python train.py --model="image classifier" --dataset="made-up road signs on poles" --crop_scale_min=1 --horizontal_flip=false --cutout=0.4 --width=192 --label_smoothing=0.1 --precondition_frequency=20 --one_sided=false --final_lr_fraction=0.1 --warmup_steps=6020 --weight_decay=0.0 --adamw_weight_decay_other_params=0
Rows from block 8 of a small image classifier, named by matrix and row number. Rows with one number belong to one neuron. Each number is 50 + 10 x the weight over its row's rms, rounded and kept within 0 to 99. All counts start at 0.
After each neuron's rows are labels from the 100 images, of 14976, where the neuron reaches its largest size: "peak at" is the part of the image that holds the peak. Only what is clearly more common there than usual is listed. The data: made-up road signs on poles. In brackets: how many of the 100.
# gate: MLP gate (model.blocks.8.mlp.gate.weight, 576x192), inputs 128-191
# fc1: MLP up (model.blocks.8.mlp.fc1.weight, 576x192), inputs 128-191
# fc2: MLP down (model.blocks.8.mlp.fc2.weight, 192x576, transposed), outputs 128-191

gate.79:54 71 41 50 53 50 84 45 43 55 54 58 49 55 52 56 69 51 51 46 42 45 38 49 55 60 44 35 62 32 48 42 44 54 57 59 46 45 41 68 61 49 48 60 53 50 55 48 62 34 74 45 56 46 47 53 36 57 50 49 37 42 60 60
fc1.79:58 53 29 52 38 51 83 76 38 45 63 52 51 66 53 60 43 61 38 69 48 32 43 41 55 52 59 44 59 43 62 46 42 47 45 59 64 43 49 59 44 51 48 44 67 63 54 67 54 41 51 46 43 50 50 48 23 48 62 47 56 46 59 32
fc2.79:57 28 39 61 42 53 68 39 47 48 57 49 55 48 50 58 63 59 59 57 54 42 52 61 28 49 37 44 60 55 56 55 39 53 51 44 51 37 45 58 62 47 48 59 38 42 59 66 44 49 43 66 46 46 55 54 48 44 41 60 67 39 50 62
peak at: top left (55); middle right (30)

gate.116:56 47 58 53 48 43 46 39 51 43 45 56 50 44 47 54 42 47 48 50 65 49 49 38 56 66 42 60 41 57 62 39 63 69 52 63 35 39 49 60 53 46 42 62 53 39 69 41 47 55 39 39 45 51 53 51 60 57 52 52 59 60 44 37
fc1.116:52 53 39 36 58 64 43 48 73 42 34 59 36 46 50 47 45 52 50 58 42 50 60 49 66 47 45 63 47 44 35 62 44 57 50 75 40 67 42 40 42 46 46 55 31 47 43 44 70 32 57 52 46 46 60 45 44 36 62 43 28 45 48 44
fc2.116:34 49 62 40 44 51 42 45 41 46 31 70 45 46 51 76 45 55 46 51 50 40 39 68 37 52 54 44 40 53 54 38 40 39 51 26 56 50 57 53 55 41 56 46 48 42 46 53 65 44 78 63 69 49 44 57 53 52 52 42 48 52 61 57
peak at: bottom left (34)

gate.541:42 57 58 37 41 59 55 46 52 53 41 38 34 46 65 31 52 70 46 46 58 56 48 58 64 47 48 42 52 58 42 52 40 46 32 39 68 48 55 45 39 54 37 52 61 55 48 51 58 59 51 44 42 42 50 46 40 52 46 40 44 38 37 45
fc1.541:48 53 26 49 39 54 49 56 42 28 47 56 33 47 58 52 63 54 37 35 44 34 56 48 50 36 46 54 41 38 64 44 78 48 54 48 56 63 46 55 60 50 71 54 53 55 51 48 42 54 48 48 51 51 30 37 61 57 31 56 52 56 61 45
fc2.541:63 52 60 36 45 45 63 46 51 67 54 64 52 42 37 63 45 65 37 60 41 30 27 52 58 46 47 62 54 61 52 39 37 49 41 60 58 42 41 48 50 53 35 51 56 54 50 47 41 37 53 64 42 50 58 64 51 35 43 55 45 52 49 49
peak at: bottom left (56)

gate.146:47 39 48 50 58 45 42 41 61 56 50 48 58 53 44 32 59 48 59 54 41 39 57 37 44 48 43 50 35 51 57 49 32 45 34 50 59 57 49 53 56 55 44 49 38 51 57 68 47 52 48 43 47 40 51 60 56 67 64 71 60 44 35 41
fc1.146:48 53 53 63 58 53 41 47 50 31 39 50 45 52 70 42 33 51 65 73 40 33 46 48 49 58 42 52 43 47 44 36 50 49 54 38 63 61 59 37 51 44 37 46 42 51 77 50 45 53 35 32 40 35 51 35 46 43 49 50 56 51 44 50
fc2.146:51 31 46 53 42 40 70 56 39 28 59 62 53 64 44 42 61 52 60 43 52 53 43 34 65 45 60 54 58 49 57 56 45 45 64 43 47 53 57 55 51 63 52 38 42 36 50 43 28 43 47 37 30 43 42 61 48 43 48 53 48 39 38 58
peak at: top left (100)

gate.355:45 51 45 77 61 47 30 33 62 54 38 44 52 58 43 40 60 53 53 50 33 41 47 54 46 60 45 35 43 44 38 37 55 55 47 60 54 40 71 46 46 41 42 48 69 41 52 42 52 58 47 47 54 41 46 49 43 49 50 49 50 50 52 58
fc1.355:48 52 57 40 46 55 55 51 41 36 55 64 44 50 54 49 33 50 41 54 47 43 41 65 49 49 66 46 57 48 38 48 51 65 56 52 36 31 38 56 54 31 49 68 42 39 41 50 54 38 33 56 68 41 43 62 58 37 61 43 68 48 71 46
fc2.355:55 50 46 59 38 59 36 47 45 48 41 46 34 71 55 43 54 45 47 45 22 29 56 56 41 55 55 45 47 46 48 35 53 62 54 58 54 67 48 62 58 42 27 48 51 49 44 47 52 38 37 44 39 42 52 38 39 48 45 34 58 49 26 31
peak at: top left (85)

gate.28:57 40 47 55 60 62 63 57 42 43 46 36 52 47 53 32 66 70 39 50 50 57 51 62 48 32 51 58 44 65 54 57 46 59 59 41 59 47 56 60 54 60 31 35 62 45 73 40 74 38 58 32 43 47 51 64 65 44 61 45 48 56 38 43
fc1.28:46 50 50 56 60 52 36 65 60 41 63 33 43 50 56 36 46 57 42 62 51 55 45 53 65 50 42 30 30 58 59 50 37 62 40 60 53 65 60 49 77 36 60 54 43 43 71 50 37 66 48 47 59 57 50 48 50 54 53 32 43 45 45 60
fc2.28:46 59 59 44 58 50 44 49 47 49 50 54 27 52 44 60 37 55 50 56 57 53 60 37 34 52 42 55 44 56 51 49 37 43 40 41 28 20 42 49 46 48 54 64 44 57 55 57 51 61 42 58 61 55 44 76 48 38 49 54 45 51 53 46
peak at: middle left (39); top right (27)

gate.223:67 62 39 39 73 53 66 61 59 42 48 67 46 50 47 46 44 60 52 43 35 60 60 54 44 43 72 50 54 44 56 52 58 33 54 55 54 47 59 52 48 29 44 31 70 64 49 50 39 54 61 64 48 48 77 45 48 52 67 50 40 47 55 65
fc1.223:57 46 52 54 30 45 42 52 55 55 38 57 49 34 64 62 46 45 29 49 33 63 54 58 66 40 53 37 22 42 62 40 44 49 50 55 61 49 46 33 53 62 62 51 51 40 47 67 59 53 32 69 54 45 62 52 44 62 32 53 65 62 39 56
fc2.223:43 45 50 50 62 44 65 60 49 35 65 53 48 49 55 56 45 68 46 47 46 42 38 45 69 51 39 48 51 56 49 40 42 41 46 54 35 48 59 50 47 47 54 36 51 53 49 64 60 41 48 50 60 51 56 49 45 41 55 57 53 57 45 25
peak at: bottom right (38); middle left (30)

gate.25:35 43 48 67 54 41 53 56 50 47 58 40 72 57 45 62 52 65 28 66 40 47 49 52 42 23 61 50 33 44 66 17 49 52 44 47 54 62 68 52 56 61 41 38 56 58 48 77 41 59 50 59 47 34 78 56 51 61 38 49 59 42 47 59
fc1.25:52 59 47 54 59 42 41 55 55 64 59 36 55 56 37 50 57 43 66 38 50 57 57 55 46 53 50 47 42 36 49 60 42 48 50 33 49 46 56 51 61 55 60 41 44 38 53 59 61 59 56 62 41 54 59 44 46 50 45 50 60 29 50 45
fc2.25:54 45 47 55 47 62 52 52 58 49 50 46 51 59 40 59 58 51 63 38 37 57 57 33 44 52 41 45 53 56 57 48 53 65 65 51 46 40 57 68 47 40 51 54 45 53 51 34 44 47 47 48 47 52 67 46 55 58 46 34 51 51 62 64
peak at: middle left (27)

gate.78:61 37 61 42 49 43 76 52 53 52 33 43 61 55 58 46 70 57 43 60 51 38 67 52 38 46 46 38 47 46 64 39 44 58 52 57 56 72 41 48 49 54 34 36 44 58 64 33 51 58 52 67 60 46 62 52 47 58 55 42 53 67 51 59
fc1.78:55 50 19 45 42 36 62 52 60 45 46 53 49 43 36 42 52 57 48 49 44 53 59 58 49 61 33 75 29 65 49 39 42 55 65 48 42 51 51 46 23 60 35 54 68 66 76 51 40 35 70 36 53 57 49 51 49 52 56 52 60 52 46 50
fc2.78:39 44 58 47 40 57 71 45 44 62 49 65 41 60 50 50 62 57 45 48 44 50 40 41 54 57 40 69 52 50 45 67 64 55 50 56 51 43 45 36 40 63 40 39 39 47 41 50 52 60 46 37 50 58 28 44 46 40 49 65 54 45 66 42
peak at: top right (34)

gate.231:48 62 56 44 26 44 67 43 51 57 52 45 67 44 60 47 38 45 44 48 34 47 58 56 74 58 51 43 63 38 51 44 45 70 73 54 60 45 62 50 47 51 53 53 41 59 32 35 43 39 40 61 50 44 61 46 51 62 58 43 54 29 48 61
fc1.231:41 54 57 47 56 48 35 45 42 39 55 50 48 57 54 52 51 52 55 46 65 61 65 36 39 53 63 64 47 64 59 40 45 35 21 53 74 54 39 47 56 45 55 43 45 53 55 59 44 39 54 45 48 43 61 43 54 40 44 69 50 63 60 44
fc2.231:37 35 61 58 43 68 50 54 44 44 43 44 42 38 31 63 64 48 61 37 53 33 47 58 61 56 59 32 41 47 32 45 53 41 54 46 56 29 41 48 57 45 48 47 51 54 43 62 42 47 55 39 59 45 56 51 61 49 54 45 59 66 50 60
peak at: top right (73)

gate.145:40 39 68 49 39 53 54 50 42 71 54 24 49 43 56 54 68 58 60 52 22 30 51 43 47 52 54 33 76 47 48 38 35 40 46 58 59 50 53 48 39 51 51 55 61 59 46 67 40 55 57 53 43 33 59 45 38 54 45 46 38 38 50 42
fc1.145:27 52 48 52 41 61 54 61 59 65 49 33 57 62 49 48 43 37 49 56 61 63 51 39 53 41 42 49 50 52 48 53 58 58 53 63 41 39 29 53 61 42 29 56 48 36 49 61 51 30 55 63 57 44 51 52 50 57 54 35 25 30 54 54
fc2.145:46 49 48 50 38 65 52 38 51 54 54 35 56 52 52 40 58 47 56 41 41 64 41 38 45 56 57 32 50 39 39 49 64 49 35 62 64 52 45 42 61 36 53 61 54 40 21 46 55 46 56 49 49 41 55 49 48 67 31 49 57 53 58 34
peak at: bottom left (80)

gate.122:49 57 45 49 36 37 51 65 51 56 42 48 53 58 61 34 35 51 51 52 37 54 49 46 55 48 49 50 45 53 59 36 49 42 69 52 37 61 50 66 47 60 43 58 49 42 54 61 40 43 52 43 51 44 36 55 63 51 66 61 58 51 49 54
fc1.122:42 55 56 43 57 45 46 35 71 25 43 48 59 46 43 40 54 47 49 48 41 53 56 27 40 53 48 38 55 52 28 74 39 61 49 52 36 40 36 50 44 48 60 42 62 46 56 41 35 60 42 48 45 49 65 73 54 52 43 54 52 37 72 44
fc2.122:47 47 57 53 55 57 59 47 42 36 32 43 53 68 45 50 49 44 55 64 53 71 38 53 50 44 60 38 51 58 48 54 45 82 60 66 54 63 59 49 47 59 61 49 33 55 47 47 53 46 51 53 39 32 71 62 41 45 48 52 51 51 55 56
peak at: middle right (44); top left (35)

gate.486:39 65 43 54 59 67 63 59 47 57 81 58 58 54 65 51 64 43 60 46 39 57 53 42 62 44 41 63 50 49 55 52 50 67 72 56 50 59 44 61 64 41 55 50 31 58 44 60 50 66 46 56 61 35 55 56 32 47 46 46 64 30 80 59
fc1.486:41 61 54 44 48 67 47 27 49 39 61 52 56 42 32 80 43 56 55 67 51 57 47 47 55 33 36 46 49 65 59 53 31 49 63 68 45 39 37 40 50 42 56 58 51 31 61 48 43 50 57 60 50 49 56 53 55 51 50 66 38 61 53 70
fc2.486:53 47 44 47 46 48 50 54 54 53 38 48 65 58 57 37 45 54 44 50 43 53 53 40 63 41 49 53 47 52 49 67 60 36 41 31 32 45 57 63 32 66 43 79 36 56 36 58 63 38 29 51 64 41 49 51 52 34 40 47 40 41 51 34
peak at: top left (36); centre (29)

gate.201:72 52 52 59 75 63 50 63 53 59 33 57 46 55 75 61 68 57 33 46 60 46 51 25 48 51 38 48 56 48 38 55 48 74 57 63 53 71 68 49 32 44 50 65 53 46 60 41 57 49 60 49 55 58 47 51 48 38 52 52 49 48 48 52
fc1.201:65 58 52 69 49 51 47 49 45 45 45 52 54 71 59 57 53 63 47 33 47 38 49 52 67 46 61 44 56 58 43 62 57 67 46 54 64 84 49 46 49 61 47 61 45 52 47 31 52 52 60 55 64 49 56 44 47 38 51 41 49 57 54 40
fc2.201:60 33 49 37 51 48 27 40 44 39 42 35 38 47 48 56 44 64 60 40 44 54 40 51 62 72 46 66 40 44 48 57 56 60 57 61 40 51 51 49 37 66 56 32 59 42 48 46 42 57 44 44 56 34 44 56 43 40 61 44 45 54 36 59
peak at: bottom right (76)

gate.531:61 53 61 64 58 51 41 52 69 56 62 47 36 27 55 47 56 50 39 36 52 47 59 73 62 50 31 58 51 42 47 39 72 56 66 51 51 68 44 53 35 39 68 44 51 40 62 61 34 58 75 42 39 54 52 50 33 47 43 52 58 60 50 63
fc1.531:50 60 55 47 59 50 47 37 67 32 41 44 42 60 53 35 55 20 44 58 53 59 71 42 55 45 50 50 45 56 63 38 54 67 55 53 51 37 39 47 59 37 27 52 41 47 54 20 35 67 49 48 48 61 53 39 38 53 60 50 57 54 50 54
fc2.531:53 38 59 48 28 42 29 43 53 54 48 58 59 62 48 46 37 48 43 49 45 53 49 45 33 54 38 48 21 40 61 48 63 63 47 56 53 50 52 63 55 47 32 67 57 39 53 53 40 36 23 60 68 56 41 42 65 61 44 55 39 42 47 57
peak at: middle left (68)

gate.53:29 41 58 59 54 61 42 54 44 46 57 56 59 37 68 35 53 59 56 45 58 54 28 56 45 61 62 39 63 37 38 36 43 41 51 56 55 73 41 58 46 44 57 42 52 52 68 64 44 26 63 50 40 33 56 52 51 54 33 56 47 34 50 50
fc1.53:30 50 46 52 57 61 49 56 40 55 48 51 59 55 64 48 52 62 58 69 63 47 34 37 44 47 68 46 52 46 47 47 54 46 52 48 48 51 57 65 58 41 69 37 44 60 40 58 53 48 58 48 41 30 63 54 45 60 49 46 46 53 46 59
fc2.53:64 35 41 39 63 51 45 46 34 48 39 59 36 61 48 62 67 64 62 59 58 38 60 47 39 49 58 58 48 42 60 61 53 35 68 49 44 48 54 55 51 49 44 44 41 46 42 57 50 47 64 54 40 33 39 56 69 47 55 47 42 51 41 37
peak at: top left (100)

gate.144:39 65 42 49 38 49 56 48 49 44 47 42 40 49 38 49 54 46 52 63 48 51 70 40 57 65 42 41 66 36 47 42 48 62 51 61 38 34 48 33 52 32 35 43 37 50 73 54 42 54 48 38 51 38 51 50 59 53 51 63 47 41 68 49
fc1.144:59 47 48 44 55 49 50 57 58 56 52 57 76 46 47 37 51 56 47 57 40 58 48 48 41 45 52 48 48 52 54 49 45 48 46 37 65 64 54 60 71 60 51 51 53 56 49 52 53 53 58 62 46 69 38 55 37 73 47 37 39 52 55 36
fc2.144:39 62 52 65 58 49 55 48 47 45 59 44 44 51 62 44 49 63 45 45 49 47 44 35 40 42 34 64 49 42 58 52 64 55 57 46 43 42 42 58 56 33 54 62 49 70 38 48 42 62 45 54 62 55 79 50 24 53 49 45 37 52 61 61
peak at: centre (95)

gate.95:43 45 50 46 62 48 30 64 54 37 46 49 61 57 55 53 63 52 54 53 57 45 40 64 46 48 45 45 48 38 51 61 66 58 50 46 44 42 53 41 48 50 55 63 41 60 55 55 47 53 45 33 48 53 45 44 28 48 52 24 46 60 42 40
fc1.95:43 50 52 62 47 53 62 60 53 44 63 48 55 47 62 65 42 63 60 55 42 65 54 53 59 39 40 54 44 61 40 43 50 58 40 48 55 37 61 62 49 46 54 64 59 34 39 41 44 41 56 77 40 59 56 42 42 45 40 45 43 38 62 70
fc2.95:45 37 63 52 56 55 56 47 42 40 60 50 44 57 33 57 62 54 38 46 45 47 39 54 51 61 65 51 59 61 64 47 56 51 41 49 31 48 43 26 48 33 48 40 64 37 55 52 53 40 57 39 54 54 67 70 67 57 43 56 55 57 45 59
peak at: middle right (64); top left (29)

gate.338:56 49 54 45 53 44 56 53 61 64 53 47 45 54 44 54 41 51 37 53 54 69 41 60 54 54 60 40 51 52 37 43 54 49 46 50 38 47 46 58 65 73 41 63 39 49 74 32 59 49 32 60 45 43 41 51 50 49 66 47 49 45 68 68
fc1.338:74 39 26 51 42 43 33 66 35 56 58 51 66 67 52 46 55 39 67 48 44 43 34 56 53 44 28 50 65 59 65 54 56 55 39 28 47 51 50 65 50 29 47 57 47 58 69 43 54 59 42 52 51 58 48 61 50 61 38 31 47 49 57 62
fc2.338:45 54 33 62 63 44 50 58 45 51 56 75 63 41 45 43 57 33 49 45 52 61 56 53 44 49 43 54 31 29 59 28 58 70 53 50 54 58 67 47 26 23 26 55 42 47 40 46 61 44 46 49 52 47 37 45 49 56 47 48 45 56 59 48
peak at: middle right (76)

gate.448:40 43 50 66 56 46 71 33 48 58 47 50 62 50 39 48 42 44 46 52 63 44 48 34 54 48 32 38 64 52 42 56 65 41 57 30 25 34 49 53 72 37 43 55 56 38 59 34 46 39 49 46 52 52 52 70 54 50 51 58 62 66 41 47
fc1.448:65 50 59 40 42 59 39 47 61 52 52 35 49 41 41 55 49 51 65 53 34 41 56 49 47 63 67 36 47 44 50 44 45 41 63 77 43 57 51 58 26 65 35 63 36 56 55 65 44 74 52 71 46 50 56 46 53 55 45 42 50 37 46 50
fc2.448:51 77 62 49 57 47 51 34 47 55 36 39 61 45 72 43 66 56 46 46 51 62 51 63 49 42 49 34 57 39 59 35 58 43 54 50 40 48 52 59 50 62 42 53 57 56 47 53 55 60 54 50 40 50 53 54 44 62 59 39 51 53 55 53
peak at: top centre (100)

gate.568:44 51 53 44 67 59 52 66 52 52 58 44 42 41 52 47 63 56 52 46 41 63 49 68 73 55 45 33 51 52 40 50 28 64 53 59 43 45 43 40 58 46 59 54 36 53 46 45 42 50 59 44 52 45 51 68 28 55 56 47 37 46 46 60
fc1.568:70 28 64 43 65 54 51 43 56 53 52 34 51 60 46 57 47 53 59 52 43 48 51 39 68 59 53 41 55 61 40 54 38 44 51 56 46 50 66 41 37 62 48 39 48 64 46 54 42 46 45 47 46 54 37 37 41 62 66 51 48 61 53 35
fc2.568:45 46 43 38 57 48 58 35 58 37 44 33 36 50 40 63 54 35 54 34 41 64 64 51 47 42 54 46 47 46 38 50 65 45 45 42 40 62 45 46 55 53 47 41 43 49 58 57 52 63 48 54 59 44 45 37 52 49 57 42 28 65 35 59
peak at: middle left (46); top right (41)

gate.529:38 49 53 74 56 54 48 37 49 39 53 57 47 48 41 48 50 42 57 39 45 52 77 47 48 50 53 52 55 39 44 38 42 55 45 45 53 45 43 54 54 41 27 41 57 46 58 53 56 61 48 45 60 46 44 48 33 56 41 59 42 52 54 50
fc1.529:50 32 50 31 71 46 40 47 54 39 38 64 40 62 48 54 44 47 57 59 55 39 29 56 62 53 34 54 33 58 56 46 59 63 48 60 49 41 40 54 45 49 56 47 65 55 52 65 45 43 44 55 14 60 58 46 45 46 50 53 36 61 47 57
fc2.529:56 49 45 56 57 76 54 55 50 40 45 64 50 58 33 51 48 59 41 48 28 42 42 52 51 34 50 70 39 57 59 46 43 72 39 60 44 44 76 60 47 55 44 45 58 53 45 59 54 65 53 52 62 48 47 47 43 40 44 47 46 58 49 39
peak at: middle right (81)

gate.279:56 48 47 56 61 38 68 59 51 45 55 57 57 51 45 49 54 57 57 47 46 52 58 53 69 45 42 59 43 55 38 33 38 40 35 58 57 58 65 51 36 37 51 62 55 51 46 37 44 39 56 43 43 45 56 46 33 43 50 67 61 40 52 35
fc1.279:33 54 27 41 45 64 42 43 66 62 52 49 45 46 43 47 43 53 50 48 61 43 47 32 36 34 46 38 68 47 51 34 60 75 53 38 56 37 43 43 36 67 52 47 50 55 48 59 38 70 46 53 61 62 52 43 49 48 42 39 44 58 41 53
fc2.279:57 46 54 53 47 53 61 53 41 40 53 51 38 43 50 52 55 44 47 52 71 34 55 40 45 58 50 50 52 32 64 41 43 22 55 73 54 49 40 67 65 43 49 48 58 42 55 36 57 51 32 46 44 51 71 56 39 51 37 41 29 20 43 41
peak at: top left (62)

gate.325:39 47 52 48 51 35 54 54 36 46 60 48 67 49 48 45 53 37 48 74 40 57 43 73 44 56 50 56 41 35 45 44 67 48 63 49 48 63 46 42 54 61 46 50 62 38 48 33 52 27 37 68 48 41 57 58 36 44 54 63 54 52 39 46
fc1.325:58 48 53 51 55 50 42 43 35 65 63 51 38 65 48 52 56 42 43 36 45 50 57 54 55 48 60 27 43 48 42 45 47 33 54 32 54 58 59 66 51 54 48 51 53 76 52 45 45 27 53 39 40 46 47 50 56 49 55 31 56 45 52 53
fc2.325:50 68 52 44 55 34 48 46 64 55 72 71 45 59 76 47 45 49 38 36 48 31 54 51 33 48 55 56 58 44 53 60 55 52 45 51 56 61 51 66 54 46 58 47 60 27 71 56 42 49 51 37 58 57 54 55 54 39 46 62 51 52 56 56
peak at: top centre (31)

gate.296:46 63 57 43 57 59 60 53 60 49 61 42 34 64 45 59 55 29 48 71 51 33 61 54 35 53 61 41 68 50 42 51 49 54 69 61 53 56 51 57 63 53 46 42 49 50 53 44 47 49 40 47 29 47 59 59 57 39 39 45 58 62 50 47
fc1.296:47 32 64 43 57 56 28 58 40 39 53 74 44 44 58 40 60 59 54 55 44 57 46 57 51 49 66 54 67 45 56 58 54 40 47 59 43 46 46 59 33 29 44 42 27 24 55 38 65 58 46 52 49 32 52 61 56 53 31 39 47 64 45 55
fc2.296:44 46 42 51 52 50 49 44 56 44 49 64 66 51 48 39 54 25 49 62 57 44 47 29 62 58 40 51 50 44 49 63 47 45 42 61 73 50 77 56 46 65 43 51 54 37 58 51 40 37 59 60 59 52 62 67 55 47 53 41 48 46 57 51
peak at: bottom right (74)

gate.103:50 67 58 31 58 44 65 54 54 63 58 56 48 41 36 56 34 64 45 38 56 48 63 60 40 50 54 47 41 58 56 25 62 60 63 66 60 56 32 65 66 38 36 71 53 41 49 58 55 41 52 54 45 48 62 52 44 48 75 48 55 60 31 68
fc1.103:50 66 50 48 63 36 61 59 48 64 44 59 51 38 45 44 50 51 38 31 43 49 38 55 55 53 59 50 39 63 44 55 44 52 57 54 40 44 69 48 55 49 37 54 53 60 33 37 76 54 58 38 48 54 43 49 51 49 66 56 52 69 45 42
fc2.103:41 61 62 56 46 38 50 50 56 40 50 47 53 47 66 67 59 45 42 41 38 41 39 51 44 41 55 32 57 47 31 38 24 39 49 46 43 43 61 44 55 50 60 54 36 45 58 49 55 47 51 53 52 53 32 43 40 53 69 34 50 52 38 50
peak at: top right (74)

gate.101:49 48 33 54 58 48 41 49 50 45 56 33 52 50 45 47 55 60 46 40 47 73 58 48 56 57 38 44 53 74 67 56 62 61 57 60 60 67 67 55 33 55 53 67 69 49 62 63 44 58 40 52 37 68 63 23 48 57 57 56 69 48 62 54
fc1.101:42 60 62 44 48 40 52 40 47 57 52 50 60 53 40 66 53 56 61 51 51 47 44 42 25 54 53 45 44 34 37 65 58 27 40 54 40 49 50 48 55 36 62 57 51 48 47 48 56 58 55 66 60 46 46 60 48 43 60 28 47 51 44 58
fc2.101:40 41 45 49 65 21 43 44 61 55 39 51 51 56 56 59 35 35 42 39 50 64 41 45 58 65 50 53 57 48 59 58 44 41 44 38 52 48 54 40 44 51 38 42 46 41 43 62 72 43 68 43 51 53 62 48 67 50 60 59 51 57 47 68
peak at: bottom left (37)

gate.99:57 26 47 60 53 41 61 57 54 61 45 30 43 38 56 52 66 62 51 57 55 59 57 48 42 65 52 55 57 53 33 48 50 39 37 55 62 61 47 62 48 44 43 60 64 49 52 58 50 44 28 35 47 40 55 60 54 41 56 61 63 50 55 63
fc1.99:47 71 50 42 46 62 46 46 52 25 46 48 52 45 53 59 56 58 45 42 51 37 35 56 53 71 29 50 57 51 43 52 59 59 46 50 37 52 49 44 42 49 45 51 34 48 62 48 49 55 39 37 40 58 54 59 52 57 55 65 49 55 58 53
fc2.99:64 61 60 55 52 58 67 41 54 31 39 54 49 54 56 61 52 37 56 54 39 64 57 48 45 57 54 43 57 50 33 43 65 47 55 62 46 57 57 58 48 83 45 52 56 44 59 43 31 61 47 55 31 53 72 42 66 59 60 50 63 45 58 44
peak at: middle right (97)

gate.330:42 54 44 47 59 44 55 36 72 37 41 49 53 51 37 43 52 46 47 37 50 52 47 49 52 27 43 45 69 51 60 59 49 49 70 27 52 52 42 46 61 56 36 67 55 61 41 45 55 60 53 57 56 39 40 39 58 42 55 44 50 50 50 65
fc1.330:57 39 61 44 61 60 59 42 61 42 31 64 33 61 60 58 27 69 60 46 55 56 58 48 55 52 38 37 43 48 52 44 42 41 32 39 44 62 55 30 50 47 45 40 59 44 41 64 53 47 47 53 51 56 53 73 28 53 72 63 54 44 44 42
fc2.330:67 68 50 51 37 40 47 43 62 45 57 35 32 52 56 52 47 36 47 24 37 72 52 42 44 58 51 49 60 55 62 53 53 60 49 56 37 47 61 51 46 47 41 37 65 34 50 46 61 51 53 45 43 43 43 48 52 41 43 69 54 64 62 54
peak at: centre (62)

gate.159:48 63 45 36 40 61 48 49 42 72 50 50 50 34 57 65 61 53 50 44 37 59 69 41 45 67 59 51 67 56 43 47 53 44 53 45 52 45 56 61 43 38 31 39 53 45 38 44 42 36 47 47 43 63 61 58 50 73 64 49 48 40 47 53
fc1.159:51 37 56 61 56 34 28 52 56 34 57 37 46 38 40 55 43 56 73 49 43 42 32 56 41 31 55 59 51 66 60 30 63 43 39 50 41 53 56 49 58 59 60 63 38 54 53 51 52 54 50 38 49 40 59 55 28 51 51 52 40 65 51 59
fc2.159:35 64 54 32 58 54 63 52 50 44 45 29 31 57 47 52 39 47 58 72 62 62 33 46 51 71 34 43 54 43 32 53 48 66 54 38 35 50 45 51 59 47 61 40 51 63 64 54 52 35 42 56 45 57 46 62 52 57 72 31 53 60 33 51
peak at: top right (67)

gate.519:38 39 45 49 41 57 49 56 46 54 45 56 40 59 58 24 62 48 47 42 56 52 49 59 60 61 42 61 33 32 49 48 44 33 38 50 39 60 58 55 59 56 50 46 62 46 45 77 65 43 46 45 40 46 48 49 38 54 50 51 50 44 61 61
fc1.519:40 50 49 46 62 44 33 42 48 55 54 53 40 49 49 51 52 52 43 40 46 42 47 69 71 40 48 65 50 53 52 46 37 51 41 63 47 54 48 48 56 55 52 56 34 34 52 55 53 59 56 54 46 60 46 48 56 45 57 60 34 44 59 60
fc2.519:47 51 32 59 30 39 55 69 45 41 57 50 63 46 41 46 39 56 31 45 36 37 50 43 41 62 64 51 58 54 40 52 42 55 54 50 46 37 43 45 53 60 39 62 53 51 61 59 46 46 60 52 52 76 65 52 32 53 38 64 54 48 45 48
peak at: top left (76)